Weights of a small sound classifier: patch size [4, 4].
Rows from block 2 of a small sound classifier, named by matrix and row number. Rows with one number belong to one neuron. Each number is 128 + 32 x the weight over its row's rms, rounded and kept within 0 to 255. All counts start at 0. Numbers have three digits each. After the name is the row's rms in percent of the matrix's.
After each neuron's rows are labels from the 100 clips, of 14848, where the neuron reaches its largest size: "strongest on" is what is common among them; "peak in band" is the frequency band that holds the peak. Only what is clearly more common there than usual is listed. The data: simulated modem signals in the audio band. In brackets: how many of the 100, against the usual share in percent.
# gate: MLP gate (model.blocks.2.mlp.gate.weight, 416x160), inputs 54-107
# fc1: MLP up (model.blocks.2.mlp.fc1.weight, 416x160), inputs 54-107
# fc2: MLP down (model.blocks.2.mlp.fc2.weight, 160x416, transposed), outputs 54-107

gate.226 096:189145161125173130122119100144100092120156131109119045165157145111103152120150178095092109116113127080134112110156115139104139114107145153105087179140192146153077
fc1.226 098:168207138056113120164134150146058122151167173101124048176121129128157165105131108116141123163179131133108135154150091105161162129139085104133100208158183176106115
fc2.226 097:138052186135088170140133112110096132124125157095194143189102135089184122153095099147073159165148148094123065107159103121119120081108086104102107157102188142101092
strongest on: carrier: 4.5 to 5.5 kHz (65 vs 24.6); 8-FSK (51 vs 5.9)
peak in band: 4000 to 8000 Hz (60 vs 25)

gate.319 099:086057089103165156088120128130163173113118112075149172098116164108141059155105132100161122082076068127135130103081146108171158133138132141089114171133052073115171
fc1.319 104:162189119136061156205164173127107135149119148141057109078125138085118159107155112133141050108145073193125061131180178149092120121112113133159074138156208111129103
fc2.319 106:076134134120142076080175128130170134115167096153108125114088160083140053142089119097105126102072144086151176156133129114086112091115128151117105125181074147116095
strongest on: 50 baud (87 vs 17.5); on-off keying (39 vs 6.1); 64-QAM (27 vs 6.2)
peak in band: 4000 to 8000 Hz (57 vs 25)

gate.193 093:155075141085192127142117141137112120108119145151115113075192046118142113124142111170117145125145162122130105084083067091132127092102185116156153147142150099116102
fc1.193 089:101139136177080142120123133129113125151140118092147165180037216157118144117120159086132115131108101134133148168170169176127131159178081123080096072109108153135153
fc2.193 118:143089164144091069118139118111147094173146116072131076145134149145152105069130104118144112101109107176144165149134181121119137106123157161187183133159186148083164
strongest on: carrier: 1.5 to 2.5 kHz (84 vs 25.5)
peak in band: 2000 to 4000 Hz (76 vs 25)

gate.76 098:145173121111088187147131091116079159166077070132152159103161121210100147130106119086073123142162142111185111106130129130122186168158090124093124119128105080158108
fc1.76 092:078178084107148115171109147115070220096099113169189117119177129128107169106166120123120145169100163134131174141139116107060106131145061138104148132120100182122157
fc2.76 096:071121074145138180162079107130128142146131115152110070152175116138182167117117138125140126147144101159127111108104168142118108109193046077076133068083082112165161
strongest on: 64-QAM (32 vs 6.2); GMSK (27 vs 6.3); 16-QAM (26 vs 6.5)
peak in band: 4000 to 8000 Hz (57 vs 25)

gate.334 101:077105045074140109139172100120136118107181139095135133136137155084123090069108147099150162100104080134108134117130095097158163109133166165164150157111114120123130
fc1.334 113:153159146102146110115202121123114144171128105173113094144143144106154112093162142098106103137116125176105102126164105099108142136189084112140110109130091137117053
fc2.334 104:106149116176153138090167112079103118130126119176140123107078103106114136164100109083143135129151098140150124104076181159112139121114117174138125110141158174076166
strongest on: 50 baud (40 vs 17.5); 100 baud (37 vs 17.1); 4-FSK (34 vs 6.4)
peak in band: 2000 to 4000 Hz (54 vs 25)

gate.409 093:134152129164124136114059150126159178210157146107098168119085131138100140125139130110172119166164073126105102110106158117184154103141114124157132082167178119135090
fc1.409 098:099109135158080062153164192156136139144167163133162131108102163119095136186096103140188131144156173142100104150079167128114106139074139118189166122160154093094123
fc2.409 099:105127090128065055129089210202149101099125112118100129136151119134118089173120111139186143197121147132144071136101166160122115116189148164193118177129139155127172
strongest on: OFDM (75 vs 6.1); 800 baud (62 vs 17.3)
peak in band: 2000 to 4000 Hz (60 vs 25)

gate.268 108:097068115154118162096171111158164176106091125123108105155138129129138087124120131132131167097160146128143100072053125214140214131134133086084072154111146080164158
fc1.268 119:179114133118126083069119114180135120147127085117121129111096120057090153086129159128100093124171157120081153183192127040143175111141170116139071093113075102186125
fc2.268 109:144113039090128139083051109166066101165162144145115154126087137106112120117117097128175090101102125121102135135087123102159134175154120114142154137103083204115138
strongest on: 50 baud (74 vs 17.5); carrier: 3.5 to 4.5 kHz (68 vs 24.9); BPSK (32 vs 6.2)
peak in band: 4000 to 8000 Hz (90 vs 25)

gate.154 116:137142158101098079172121113105109186151101133082175168134079093136128132120107168156150180135166111157173069161097126189079148135108197102114115106076134141076154
fc1.154 124:133171101142110107111147134156188130155144102121132114153115132134056191136100113095174109095149103214088150089076166150135105101124101141142095043160123112101150
fc2.154 113:156169141143100151078063199169132125141160125138180083132114133135137124127156147123130137072161087135140122162122088088128139107091119147155078097096082141138127
strongest on: 4-ASK (88 vs 6.4)
peak in band: 2000 to 4000 Hz (58 vs 25)

gate.86 109:158095122110111094130065123160168142060140142148141143119112059147051128164165125094082087122105088220135101175107149108108134085110097128121147144129138129157115
fc1.86 104:121140090099071171095126180101136130151155101190106135101123195138136111159148074153152161150162071218115096114133105095136161119089120134123130108108119110133185
fc2.86 113:168102147134126121103103113140104082094130140061189160155163107197135132102139129155126131123094108150156089102125142112111167104128094118108133132086121041124105
strongest on: carrier: 3.5 to 4.5 kHz (54 vs 24.9); chirp spread spectrum (47 vs 6.1); symbol rate: 50 baud (38 vs 17.5); 4-FSK (29 vs 6.4)
peak in band: 4000 to 8000 Hz (62 vs 25)

gate.64 100:130109170102121117062099117112166105109135169170134066129172120138146115170122153192131158148083183106101134121097106136174083156124122094110157089178078146081112
fc1.64 105:111181139114138093158097092130186112163143114144158118116090143140161114140137129119121158133049145129126128131133193095151123168141126127086209127145137129156158
fc2.64 111:136143092109161113181176093159070094145112074138108058146149104102129115166177116086097053083132059093157087139162141085148111045098129127154119116187165104092144
strongest on: burst (79 vs 30.2); chirp spread spectrum (31 vs 6.1); OFDM (31 vs 6.1)
peak in band: 2000 to 4000 Hz (60 vs 25)

gate.70 098:119143126157154176097093170182135188201098118149125181129096095103147155119098049163107145118113112107085094040103107128170132101081115121133136091101179108181098
fc1.70 093:160080112146160101076144161179151184131184134157119165127128087135120081111131066113158135132090201138067158095086132114122104105213198142157183107113145127145123
fc2.70 099:192070120091135112139150108169091109109134186164215095126095135148125123080113137130089146122084153059160087201165117094162099154115094083114156086161173164150113
strongest on: carrier: 1.5 to 2.5 kHz (70 vs 25.5); 2-FSK (34 vs 6.1); 4-FSK (27 vs 6.4)
peak in band: 2000 to 4000 Hz (72 vs 25)

gate.40 101:113073121126116141122140130093137134069114131093135119029090128085126117137132168172145098118147155143160097134143131106114126129189093140114139118096137103102084
fc1.40 109:146116137106108151075111120088143132150150162120171122090111130081123141107118149148198175173169196142103136153148020144114134148173097143142095145088181058100108
fc2.40 109:149123160128137078130068144154086129068107111112134165131149064165095152101109118155121148155063141183141097109126113175138151216134107121169123074140223105131114
strongest on: carrier: 3.5 to 4.5 kHz (78 vs 24.9)
peak in band: 4000 to 8000 Hz (100 vs 25)

gate.171 106:138130107099166077097146121162099116161097117145095075129124099108124140099115112240102159144110160069134110183101045098120159100167076097058092115062113076091102
fc1.171 115:097115119074136208095103139096174163092127168115134122166109187139177155122138088132094127106109109141060167198117100097209119138102115117149080065133120128100181
fc2.171 105:122122160106089110115123180127162129104128072146186179116067127140122108153087130140125114137146167141144120033104110096074152147122143060127125145128130099127111
strongest on: 800 baud (38 vs 17.3)
peak in band: 4000 to 8000 Hz (83 vs 25)

gate.288 132:115130105125144043185132166163075121171151151122106148125125181090033150127136090126101092188143117115132151153175103065132183143142118111065125111172106140105075
fc1.288 130:144133144101116156153096089132200124136153107141128054130138113135053126075165146072148135107131124112142126170163114120056108131106102135093104114101149146132126
fc2.288 120:130163128136181148104120166125103158151157088139083224129130103106167125109107088122161105135177169167157129165092121055125206141130073162165125140174122140113134
strongest on: FM speech (56 vs 6.7); AM speech (26 vs 6.2)
peak in band: 2000 to 4000 Hz (59 vs 25)

gate.46 128:123162126140146158102124125176095135088117200145119142255108110145083122113112220126120182170157091149092124113133106100174136154129110114138118144150151107117133
fc1.46 108:142106114122113179142099115117150081164114135136121146215111135133128133079129161061166144109108141105116146145136121153098157140137159098136144132112138087112117
fc2.46 112:125135113127135102138094105138118170191100175161156088182123145078127132109110211120199088066107139101095140126137104064099135069114143079119141138100109103116218
strongest on: 64-QAM (32 vs 6.2)
peak in band: 4000 to 8000 Hz (95 vs 25)

gate.310 112:140076164095154149148054113169125088148108158130207139162156089121087112146111161140059077125077134128153205126126160124136124166181174116103125145127118086088124
fc1.310 110:166099123133125162124111103123111037088112146208127195202093112145136112082120114137125169115116097141091154146119137123141107137195163117139140073131091147156088
fc2.310 112:113070059086120106147138130149102174169124161101093129146144124110175095160161166132146173102127155078138148128111173099130123124124102087120163106133135160120145
strongest on: carrier: 1.5 to 2.5 kHz (91 vs 25.5); 800 baud (51 vs 17.3)
peak in band: 2000 to 4000 Hz (91 vs 25)

gate.60 105:173068158111099121152105154202124178124185159098134091169135163147109101061099105163108154085095098161128100147119148131116107121132131065140153157180132163136142
fc1.60 101:143149115070142099103147158125119100177110056144124080125199113170116117092098160121085213162091097156074083125156097088143139144123154079118150124091130109056154
fc2.60 096:165098144139118116103126114120053138147085118081151051089114158083095105147110142136174106173166098139150079121127102050171153117160143170128169098099106138169193
strongest on: carrier: 4.5 to 5.5 kHz (58 vs 24.6); 4-FSK (31 vs 6.4); 2-FSK (30 vs 6.1)
peak in band: 4000 to 8000 Hz (87 vs 25)

gate.239 085:170107091193145105124119126105163077099143195071158091085133125045142116112115148144170141127179162103165106161102144176168180149112169074099176156180106103148148
fc1.239 100:110153113164115128186141108108090166114140151121135103168144159101131150108125187163141141172122116129137126089068095114129133120119005132166164094125117123102145
fc2.239 093:115153101151144178144150064103184202103165145143139190114119084183111111158121104119129143126146136184090125165140138168143185111102105168116111112150118160175029
strongest on: 50 baud (37 vs 17.5)
peak in band: 4000 to 8000 Hz (84 vs 25)

gate.229 125:178119092125134114126179103145092158092131140108146118108113134108186104184064103118135105107142103162158117104150125173131084117100086064199141112080111158112160
fc1.229 130:078131087124094131125101115101167123130117098131121180096163115167101083104111132145147177103184126132105125133107178025119146175127129115098161155197122112128097
fc2.229 108:096103112106085132100111130107194117099111165121151065077117081076183126131116109154085156083156112099121115100133139124185177156190162082132124131099146174153084
strongest on: FM speech (100 vs 6.7)
peak in band: 4000 to 8000 Hz (50 vs 25)

gate.312 094:131121083175083119091154134142088128129131131143070162140143140106107133155098146173091136090106059122125133117163120096155139115178150176130168160145148136063102
fc1.312 093:137135094111093120160156126135142200134182102104188073097183133129104148191115111127110132146107172160088105161106135097074182122135156121098169113130152199096113
fc2.312 094:133151151114159139143091107174076119045093115092127101112157120108125108137136150069158117115140087155111105159136081097147167127169152180132067120170127147123163
strongest on: carrier: 3.5 to 4.5 kHz (50 vs 24.9); 4-FSK (48 vs 6.4); 800 baud (41 vs 17.3)
peak in band: 2000 to 4000 Hz (78 vs 25)

gate.82 101:116135076155143127125128139139088157082132059180113175098159111165137047136136132133121128149137072195109108124177105119196103153183092119118126123151137138119139
fc1.82 110:167099133193169090132101171138173157111128117134112148144094162078116155169116171159086147109149131112140091105135113107105132105141169116143190145102166111164120
fc2.82 110:187084153126118148156193114130071144125032147101100164134192151124152173103110093144102083148127122120095168113129138109142075117141132130158097070139183156118089
strongest on: 800 baud (56 vs 17.3); BPSK (36 vs 6.2); OFDM (33 vs 6.1)
peak in band: 2000 to 4000 Hz (69 vs 25)

gate.79 093:159222157114138137117100104075075108110109133102117173135105097181097093127155157192169131102164121152091178199095136117146123184123124169141129165124226141128182
fc1.79 093:169153112127162111077139101137142148125133136107120146146127118161189087065141122170180108104177117125116211138120109082154153141125162162109114142076207114138152
fc2.79 094:136142172099142131156150114115157116134147122112118117096153157182119143074064147164091060109141142127101129159095133098162148087162165144141111173074160150117167
strongest on: 50 baud (76 vs 17.5); 4-ASK (72 vs 6.4)
peak in band: 4000 to 8000 Hz (82 vs 25)

gate.355 107:076108112144172152074117144124115140094173164162117092176114122087123141132184149154139119088067104121140130142113123104146141088141162138053215080107122144173119
fc1.355 104:110078118161065120104152135088141113130138145173150146110087139076152175143173174120106140110098109127155111146170085095180121075105131162126173087122117114115147
fc2.355 117:126200142146122076186097140103176144093139158088133178115107159178179116131121188178077112093143147113122073083083140085101136136134145153096109069153109128094128
strongest on: 800 baud (88 vs 17.3); frequency hopping (74 vs 5.9)
peak in band: 2000 to 4000 Hz (56 vs 25)

gate.301 122:117187112127118100100170123048134130142099153021148122142156226139125065151134161145142229147134151115099093131119105161119118185076127075119115161132105028121162
fc1.301 120:120149101143158115161160093174081121140117140104139186153099121144176083065113139143185133144143114136125129159150154170153141123078105088150111061131134109087151
fc2.301 119:106151095086145150101143087116131092148094106182117123139072124134107183117109150151108168139151149123137134124177136192140087151175123063154110100072156195084142
strongest on: 4-ASK (62 vs 6.4)
peak in band: 2000 to 4000 Hz (61 vs 25)

gate.189 007:092140101220061150158089111153118204104102114115121148149154102146165085088172144123112153115172115069138108129158140124107152155127166099083072126112088107095126
fc1.189 006:160140168152124118116110150112181039140123137150094096096102186093155164131172120167152099105125128142120052128121173147161163096117098187237130092149137104159145
fc2.189 006:139082082162158113112149136106137078124111103148151131119106173085138162155116121157053100122156123154145086112150134092102102147087160096167171112185154120163127
strongest on: 64-QAM (53 vs 6.2); carrier: 4.5 to 5.5 kHz (51 vs 24.6); 16-QAM (41 vs 6.5); symbol rate: 200 baud (37 vs 17.4)
peak in band: 4000 to 8000 Hz (52 vs 25)

gate.224 075:157143132160160191165228124125081155113124099091188097118100134155086110127078126137183114079107133094159068161169191170124123147173133156139091100136165093139151
fc1.224 073:101095109132102114092075151106181118167109168160066177140142085117182146091192164137109141215180103164089163082102085103078112120110128175094154169065115170152095
fc2.224 091:078113143168111167152135147110130195096152101154150158121142143131191099037123081122110104128119163075133078105043101137148129111090174121148140133165121127148122
strongest on: carrier: 4.5 to 5.5 kHz (53 vs 24.6)
peak in band: 2000 to 4000 Hz (78 vs 25)

gate.401 103:162130202133192074068106125152119148174107096122125109092098095151137139091158141102040147125099111127158166076153126109177193167146220130053072154130117131147155
fc1.401 105:140141074115108191096056165102119096181106087169001131125140121182130103151051096126106079099110129106112229091128092140117136130100130111134167149152142094137102
fc2.401 099:214113126121165117081146127148163172100108140154157113122177125105129076125123120118179105127112159158102120123073181092158111063137104148170134131086099144123096
strongest on: carrier: 4.5 to 5.5 kHz (52 vs 24.6); 2-FSK (29 vs 6.1)
peak in band: 4000 to 8000 Hz (53 vs 25)

gate.338 110:141117162135209116106157128122130128075126105102132145129077138164120118109120120138165155100136159184123123144059123122081073134139138125121107153173106122104144
fc1.338 107:151110089140132159134129124134114142065113133156090126137180127075107080124124161172145119101115107057162136063160086166170100121091129103130104112128146123134132
fc2.338 105:113095131109069162132211153183102161161125139069092140065148153094116141207101113100208129157142095180100117098130067164079107103104160210174127140190125113119195
strongest on: 4-ASK (71 vs 6.4); AM speech (27 vs 6.2)
peak in band: 2000 to 4000 Hz (63 vs 25)

gate.177 076:173075111152091136152125151127114170114170186145101092148139172116127120113171118115173125156157107093165122108146119175136145146066148142127140122103085164128154
fc1.177 074:105138123106156137148140112119152088117069087141126137117120055128149150137096117137082104077110172156067146136113150094133133098187145142122116151140179089091139
fc2.177 094:059161145149187143109106113137075097099101094116112138064131167071148161107079196091163130172110117135145108151100189131139145139133134141103102121149174058126096
strongest on: carrier: 4.5 to 5.5 kHz (77 vs 24.6); 8-FSK (25 vs 5.9)
peak in band: 4000 to 8000 Hz (96 vs 25)

gate.325 091:103115133052143142128183149097158151089128178098126120086140098134110150161155160087078136101119111162170133143135065096152101155142096101170144108104121142126128
fc1.325 093:138169134078121108110172166126165107131145154137121100124104111148115122178106147080067107136101097153164135132173104112159114145091188115143217107126131154090107
fc2.325 098:158128138178109136126113169156131127155131148159099145087098199130132114136049092108089195099099112169144144122136169168102147121123156099134157082161089129119112
strongest on: burst (79 vs 30.2); 8-FSK (41 vs 5.9); 4-FSK (29 vs 6.4); modulation: frequency hopping (25 vs 5.9)
peak in band: 4000 to 8000 Hz (53 vs 25)

gate.396 089:112107116116093086112134178117099187108127086044129141140149124098130138151147117104171119147085098090057094149142159138118181113113147150097170180084166157095092
fc1.396 084:105106157235121134150048038094111123107126124147098104144119111126158136078155140182128081104185117143152164111103120134184122144132071102159139092110114158138146
fc2.396 096:077149068145125109147136098099114119137141110154102143129191133154132084127121115106137066059099104078112166087148168145126132118108080140167096149151103143192123
strongest on: 4-ASK (34 vs 6.4)
peak in band: 4000 to 8000 Hz (56 vs 25)

gate.349 099:075138093119084142165107123165207167131090142094130157153134118177132142080119167114160108125164065098165140139103126170112132127124156086173145128069090102097138
fc1.349 093:154126144119123175096155100106172120104197127156095098081083143069113124120159176045137111117147093133160101181111181099126046150106112114122049161166122115126139
fc2.349 095:170173144132120158078142143105143148117143156148151161134078143150124096157169166117133085128161164140122163130107093164120155099126141188109094190098129147093113
strongest on: carrier: 1.5 to 2.5 kHz (72 vs 25.5)
peak in band: 2000 to 4000 Hz (74 vs 25)

gate.399 113:104110109101143173121155160167136128147142105098094171113111180121111173172080137123216157108149092214126142163125145166090169157122133112121151134134098125159155
fc1.399 102:106137103163147164101153098119094130096163090036131162114081130162129135147065102138156192135118117195143133172151146138115119103135141123084110162169121107181185
fc2.399 103:144179156137113148119083102134173130072095142145120130133118136133134131150120184147111131119149106154115119131092150123161152112143223095194154138096151082150101
strongest on: 4-ASK (91 vs 6.4); 50 baud (63 vs 17.5)
peak in band: 2000 to 4000 Hz (55 vs 25)

gate.133 112:124110070138104136054155118089168111116110117148139163168115115163151126167073109105100167084149106108127163064152165131145108116123135150045111128100117132132121
fc1.133 101:131117081157176156149133132142103214130138122122166138168149160069116126107080148087034140122141122144075102065119153130119108100135121166064137171131135140135122
fc2.133 108:097100137096148128147110118073150155127193133115167148084160052107133130065110136089108094123094035111118146121154134125121142169139135119085043140078169123135073
strongest on: burst (73 vs 30.2)
peak in band: 2000 to 4000 Hz (56 vs 25)

gate.408 104:102090107139084146100127154068141116120106134109149154119104173130111105067148150137098186133117123101197115152168132080126122170112139129070081092157159169065122
fc1.408 102:140045127087107083142153159110148101123169112087144158095082189113102162101122148098197147119141143160130175164134167135179136164156121148112046083156120196168104
fc2.408 106:171149147108112139095112097184107119126130185101114164123177169150135122133150110167102140080144134104159124198124143125109119127134196067134111087130162122084122
strongest on: carrier: 3.5 to 4.5 kHz (51 vs 24.9); 800 baud (42 vs 17.3); 4-ASK (41 vs 6.4)
peak in band: 2000 to 4000 Hz (75 vs 25)

gate.411 066:132094117093124126091157081122084140127130142156118178096170102167168168121131124181213104118123152163155127107107149144132077126106141094149168132110181159121178
fc1.411 063:134149125200153162155104180151151113140179134071110104145099173101098098155121132071104099117144111134082120214140079124120159089166142168120086112130057095148081
fc2.411 078:128130134099095134138175077072119143139087158141222135084189125122082133117123092145090120127132121163114085139170103135157157100078140117105121135155122094039140
strongest on: carrier: 1.5 to 2.5 kHz (65 vs 25.5)
peak in band: 4000 to 8000 Hz (99 vs 25)

gate.148 107:122125157095184100152124191111106224139177113114169110142124155118124186128112093097098128178116053148110073113091140179107145129102156120115101143157129155089088
fc1.148 122:168218129128108125143179099175093186105144133135079122111153119133094132133070137134169104155056193160126133128130114080150092117129177197145105120155163153117109
fc2.148 113:130150125115156159154171097122145136134093136106183218160176170097097114139163220140146102142189075163103170175082101121145152053126107099150101105150115148141094
strongest on: FM speech (69 vs 6.7)
peak in band: 4000 to 8000 Hz (57 vs 25)

gate.242 103:150127192121216166112094088158141167153138133152099089103150138042086100132125153099154153109085178137105094172059130102153120191154197132098086167123140136117167
fc1.242 100:090103129170102077158118070114138115150123146126137102145101145153210177114115076146121111104059119095134165108114140134099110139147145130095175109134107073154106
fc2.242 105:138111090086174072064139165120110181137160076083143099111110104107171142093095158098140139143090084141085103124119093142115155132150117142201167121111126137124095
strongest on: carrier: 4.5 to 5.5 kHz (60 vs 24.6); 2-FSK (29 vs 6.1); on-off keying (26 vs 6.1)
peak in band: 2000 to 4000 Hz (74 vs 25)

gate.94 092:138145112167104186153154145124092153161142112138178083130113175153144169148152101070152166064118093113115085112116087095111125112153135144122173093170060076067075
fc1.94 089:147103107097158204141121071123144118154118140107124175175098103083161187135130135131108136091073093064116165110114151150123128106160136123134141154182085145174151
fc2.94 096:110155119137105096110138158146145106119144144147140145134174124124133089126159141136166136136084123141122106087140105130124090114180071157074097092155138100083170
strongest on: 64-QAM (49 vs 6.2); 16-QAM (42 vs 6.5); 400 baud (39 vs 17.8)
peak in band: 4000 to 8000 Hz (50 vs 25)

gate.67 089:108186167124207099133116159098128080138105157126136122124153153144115113112142112103155101093124084151105110132135143153136172224105135147088078150095157086119069
fc1.67 094:105078086174070153161134076138107180117129097157164123109082140134122146121132104139098116124084147135124134141062161106073095105112085130152149091116125188185158
fc2.67 098:149131148140130143122149090149052142120149119122090155118131074128120107120116079147124135065132114081086100135095077089125068127118079138104149006134090107100148
strongest on: 50 baud (82 vs 17.5); chirp spread spectrum (63 vs 6.1)
peak in band: 2000 to 4000 Hz (73 vs 25)

gate.300 106:091106092131137173106115152097109179082178135169078187107102043108079123114145176084142088100148067055134145175162159117176132136166107203104127071140185146122123
fc1.300 092:176127146166163107136088100146110143130102118139139128132090095139147128131116138080135096128128098085086131151083114147092128104172106062092097167104128114128113
fc2.300 108:069152200178150107084128118134100115122040145123119109141146121143113112138095163103137099168163144103138061152173090175161075111185165183136120118162088107198101
strongest on: 800 baud (78 vs 17.3); 64-QAM (44 vs 6.2); 16-QAM (40 vs 6.5)
peak in band: 2000 to 4000 Hz (87 vs 25)

gate.179 099:129129095073166164102134131148082107152110184110118155154160145178084147155107147127163123149138154137029145159165182164114152134114115116131097105108084127065119
fc1.179 095:118119146148109136158142087133112121142125117088132111137164181027165160096074138104100118123087149138088127129189112191109106143160160159116119169166091145077102
fc2.179 097:164085132098171110122103114147119142143101138147138098185145144134079092108137163177084164167132096142141129151173108182107136191104132125111019076118108140103159
strongest on: OFDM (99 vs 6.1); 200 baud (39 vs 17.4)
peak in band: 4000 to 8000 Hz (87 vs 25)

gate.192 106:092128110083139096162133174105115160123101157082172146134107124143118150198128090146106147155159150156122150135063125141085110106112118153136126163116068134118152
fc1.192 111:130161117121090122139110127148106182164125072126111158133124168154100198176120160139125061128199060209075143093084165110092128085150094130154123103118125110119167
fc2.192 102:136163153145095100087046146051179146090149113121089127160167094152151109096153109147119149151107172080155107140134182088132132113162121113143154126072120151159151
strongest on: 4-ASK (57 vs 6.4); AM speech (33 vs 6.2)
peak in band: 4000 to 8000 Hz (61 vs 25)

gate.152 115:101154178115147048109147176240157156089160109122101136131096128087103133079167141133136174136199083068116122112152147067115180181076157114154134124170115171121118
fc1.152 120:113059059130080149064210143156119132159136099151168158122102149122183172113168195108085157138114059071112128169119107140152137144135104135122111148155107110203142
fc2.152 114:144178101142169081154042084137110182155119110148116168118124097082158123108133132127172080140090158090130134132163115095112121175112116117148094132138106137094118
strongest on: 64-QAM (51 vs 6.2); carrier: 4.5 to 5.5 kHz (50 vs 24.6); 16-QAM (32 vs 6.5)
peak in band: 4000 to 8000 Hz (56 vs 25)

gate.400 116:139125132133141125135107123145125105130110112165111114107118167132036139152061093126126128156130155104077168145080132106100151132166092169135141094074125164125077
fc1.400 133:138129159129125156106111202129160124090105118105178108124139088218160129164106094177115204123120150145147194130121120149066101106110122030110118213194143081135084
fc2.400 109:159175118153215147093117106073191103133183164185128151134111141059131143111133089085133095161110128130140111167151133081123206160125188119131077135109163106163119
strongest on: FM speech (65 vs 6.7); AM speech (31 vs 6.2)
peak in band: 2000 to 4000 Hz (60 vs 25)

gate.381 086:194145083136139107097126097193146111096079133173146115163094097094154135089122155127141123167094057165130101127135138160132110115138094122096142121109148106079138
fc1.381 089:087149107173099163119164109073138107103155098097100096148130118046141102089149118097149144154161105157142098139167178150152135155105113101107155120101117188143115
fc2.381 090:150142134134157126135181149080108092176134139144159149185105143089180148092201179122126149120076135072117128159234094075112137126095097099092142145123158170130163
strongest on: carrier: 1.5 to 2.5 kHz (57 vs 25.5); chirp spread spectrum (39 vs 6.1); AM speech (32 vs 6.2)
peak in band: 2000 to 4000 Hz (51 vs 25)

gate.371 096:141148135162119143187075100096148137134151145198132183148121109166136100175131126161134135135170072159140107179162115073141166144115148093133118114153179142116102
fc1.371 108:122138123138091107172114093151123114133175158171134133073133146156111121178155148137087110164117112101159083209125103149123105134074099133149075095148179112151101
fc2.371 099:119117095142139120108126108139101102094126140092136168113115074119116080176104151139195085140159121107090097127110153114124156069128193126118118084063134143117178
strongest on: burst (73 vs 30.2); 800 baud (59 vs 17.3); 64-QAM (27 vs 6.2)
peak in band: 2000 to 4000 Hz (58 vs 25)

gate.251 100:139138163149136103090136139186140140123120076162133127170155126121106101194146127180109154175144165087088167149109169104138147074145142098147127127145122110140077
fc1.251 103:081168114144110105164114091160119112095137183152141061107127134121121144078125146102175083132104099091154117085200112109139108182108180124128100147167121152165127
fc2.251 101:140044132195096126123090167130169132189114077183102121171118123125105116127121060127111145122167096103101126113112133129075115112125114168089216109170100165135161
strongest on: OFDM (40 vs 6.1)
peak in band: 2000 to 4000 Hz (61 vs 25)

gate.202 106:130130106085112109170090117138126195135148143075133142135134103169108060187140107110140123118151108130146173122162138147111133121183102166170124067140115108072131
fc1.202 104:120161137201091144182154117119093093091135162147134117161141158040126140205106142170133144125138157145124116109102145138112127105090093108109102123104142110107114
fc2.202 107:151120130100124030182079088173162114120136100107151123133159113122101053162145099179134099182124114150164132144127060141120090106094101171134049100129167102116138
strongest on: OFDM (100 vs 6.1)
peak in band: 4000 to 8000 Hz (58 vs 25)

gate.114 049:121124157128149152096104110179166186159086133108135143099119101154158197164103095120127168092144092142114153111121087104123106090106176140098130050034132109080129
fc1.114 054:105139158121147160105128175090133143154088146150123130081114097157123155181085152083148167154111138167147137164162098126116075138103137103160091111124124119046131
fc2.114 052:124133109171133096080176110059098115131096146129138103108201151154105116086125149145099174098122151161141102051126157164138055190142145106087178111152188087125148
strongest on: carrier: 4.5 to 5.5 kHz (88 vs 24.6); GMSK (36 vs 6.3); AM speech (34 vs 6.2)
peak in band: 4000 to 8000 Hz (97 vs 25)

gate.252 114:158116123184150049086162093126082179115177147132106115148134135178091071177168164131178241087138138100172136119147151132174148123165140168145167123102158143100115
fc1.252 106:143119086059130191097141141123064098158083130079089122073114129110168196162112154160199219133111139129190166136159130150102141138140116183140149162154108161179192
fc2.252 101:174182133098146138207045077049135115083165144084106115114132095094117067132068164180128076149145123092156168156107118095122070129132114153095163168115106133092130
strongest on: 800 baud (40 vs 17.3); 8-PSK (28 vs 6.3)
peak in band: 2000 to 4000 Hz (51 vs 25)

gate.156 108:088146106136119107181092092102126105167137120096084126119120088152192115064146097125156142113184149165146131144103149111137158129136105096121170171156153081132164
fc1.156 101:131152147123097089199130125110128114163138150175145148096091059145151132078092153141164144113126098136070143135092113078119163137139159122129235179150159077132140
fc2.156 099:124158171075099163141083117124162118150152139094115208130161158134122171146145137126107088119107161143117099135116135066096152077122102077059157100036130129143101
strongest on: 800 baud (46 vs 17.3); OFDM (33 vs 6.1)
peak in band: 2000 to 4000 Hz (68 vs 25)

gate.38 010:121129137087139116135104100078135118144132229125134110105193058128095126154149192172198098108148166068125152109074136160103099079126175132126178106120136139108167
fc1.38 009:116147141092123106128122093082137123149127222114155104118198064122110139149154181164188105102141166075114145090075143149125091090128165126133161124132141149107164
fc2.38 014:141076116150194146107135188152088145139130131147074137176127148113148170126167149123134076184122113123115084169145140147134138120158085125102131169150113137178089
strongest on: carrier: 1.5 to 2.5 kHz (70 vs 25.5); OFDM (38 vs 6.1)
peak in band: 4000 to 8000 Hz (86 vs 25)